A small class-conditioned image flow-matching model, trained from scratch.
Model: 2.6M parameters, 64-pixel images, activation silu.
Training: normuon at rate 0.018, 23100 steps, batches of 128.
Rows from block 5 of a small class-conditioned image flow-matching model, named by matrix and row number. Rows with one number belong to one channel. Each number is 500 + 25 x the weight over its row's rms, rounded and kept within 0 to 999. All counts start at 0. Numbers have three digits each. After the name is the row's rms in percent of the matrix's.
After each channel's rows are labels from the 100 images, of 14976 (inputs lightly noised), where the channel reaches its highest value: "top examples" is what is common among them. Only what is clearly more common there than usual is listed. The data: drawings of small networks of dots and links.
# convs0: first 3x3 conv (model.enc.1.2.convs.0.weight, 64x64x3x3, each kernel summed), inputs 0-63
# convs1: second 3x3 conv (model.enc.1.2.convs.1.weight, 64x64x3x3, transposed, each kernel summed), outputs 0-63

convs0.3 076:500500500500500500500500500500500500500500500500500500500500444500503500500500500500500499500500500500500500500500500500500500500500500500497500500500500491500500500500500374485357500500500500
convs1.3 162:500500498504504503498497501486500500495501518499491466502500498522522498504501513500630485502532500501498451500498500498387498508500500502507499498498500501501489500503497502537500500505500456
top examples: five dots

convs0.62 153:500500500500500500500500500500500500500500500500500500500500608500500500500500500500500498500500500500500500500500500500500500500500500500667500500500500520500500500500500500503499500500500500
convs1.62 100:499500500496502503530496484496500500517500509498479514468498499517484513503500499498480497471487501500501505471497502510498502534498500527438498498451496502504527499485522491485494515512507348
top examples: five dots; yellow dots

convs0.35 046:500500500500500500500500500500500500500500500500500500500500610500622500500500500500500498500500500500500500499500500500500500500500500500614500500500500514500500500500500499499500500500500500
convs1.35 048:500501499487488499461504498498502498506501532468447472501464508513506561499501440503426507509489499489492494492505518530505505503499502494559501500448513496490554493494519534498534505547481462
top examples: grey dots; complete; wheel

convs0.19 359:500500500500500500500500500500500500500500500500500500500500500500500500500500500500500499500500500500300500500500500500500500500500500500503500500500500500500500500500500500495500500500500500
convs1.19 134:500500500500500500500500500500500500500500500500500500500500500500500500500500500500500500500500500500700500500500500500500500500500500500500500500500500500500500500500500500500500500500500500
top examples: orange dots; five dots

convs0.42 078:500500500500500500500500500500500500500500500500500500500500699500512500500500500500500508500500500500500500500500500500500500500500500500495500500500500494500500500500500500495486500500500500
convs1.42 059:508499503463500500510500501492501498547496494455484525498491488539486496499499515493459497503428502455503511512499498488499497534511501501455501477450490552498552498460448503551501532469504471
top examples: five dots; purple dots

convs0.48 103:500500500500500500500500500500500500500500500500500500500500405500493500500500500500500506500500500500500500324500500500501500500500500500501500500500500501500500500500500500500501500500500500
convs1.48 174:505500511500500501500611500500499500500500500500500500500500500500500501500500500525500500500500500500500500658502500500500473500501500500500536500500500500502500502499500503500512500500500500
top examples: grey dots

convs0.60 057:500500500500500500500500500500500500500500500500500500500500359500487500499500500500500557500500500500500500499500500500500500500500500500374500500500500479500500500500500500490485500500500500
convs1.60 112:499501500501591500505500500513499500499500496500498500497499500496547501500500522500385500499504500500504506498500500500500500488499500597428500495494500501500498499500499500500497507499500527
top examples: five dots; teal dots; grey dots

convs0.22 214:500500500500500500500500500500500500500500500500500500500500586500614500500500500500500527500500500500500500500500500500500500500500500500599500500500500405500500500500500500493500500500500500
convs1.22 159:497500501522654503499497503506501500506500412500469513498528503483497502505499530501505502497490499514507521498494499515509498502488500501487499500489499517501486501505500500514503506496455519
top examples: square dots; five dots; yellow dots; kind: star

convs0.26 089:500500500500500500500500500500500500500500500500500500500500500500501500536500500500500479500500500500500500500500500500500500500500500500500500500500500502500500500500500380486346500500500500
convs1.26 334:500500500500500499500500500500500500500507500500598500501500500510500500501500500501527649500530500502497500500500500500500500500500500501500500500493500500500500502500500500500500500500500421
top examples: black dots; white dots

convs0.11 041:500500500500500500500500500500500500500500500500500500500500466500307500500500500500500510500500500500500500500500500500500500500500500500536500500500500499500500500500500492492506500500500500
convs1.11 121:500500500501500500499500500500500500490500500500500501500500500526303500512500500500500500501500500500502500505500500500500499500500500500501500500500498500500500500499495500510500501500500500
top examples: five dots

convs0.4 017:500500500500500500500500500500500500500500500500500500500500500500495500497500500500500610500500500500500500500500500500499500500500500500564500500500500511500500500500500491347488500500500500
convs1.4 361:500500500500500501500500500500500500500500500500500500500500500500500500509500501500492500500500500500500500500500500500300500500500500499500500500500500500500500500500500500500500500500506500
top examples: five dots

convs0.37 012:500500500500500500500500500500500500500500500500500500500500502500548500500500500500500585500500500500500500499500500500494500500500500500491500500500500666500500500500500486449502500500500500
convs1.37 091:502499500415516497431506492402500504518500486467440472516471528528498492499501449498515502525508501466496505500502495472505503474505500480487501496502506497503499503489498500494499482494538519
top examples: grey dots; complete; black dots

convs0.47 121:500500500500500500500500500500500500500500500500500500500500700500500500500500500500500503500500500500500500500500500500500500500500500500502500500500500509500500500500500501495500500500500500
convs1.47 159:502500500506491507482500500513500500505500499495495512500501495510489501500503339500524502500458500501486501499499505500498499597499500506492500500490502501504503501497509504507506500495518495
top examples: five dots; purple dots

convs0.7 052:500500500500500500500500500500500500500500500500500500500500501500698500500500500500500485500500500500500500500500500500500500500500500500487500500500500484500500500500500499507500500500500500
convs1.7 059:507501500486503500522498505532499503506498525497496493469501521466530523519502504491506497472473501506500522504491495499480482499501498514499502503465510499512494507487513515499512502516479336
top examples: five dots; chain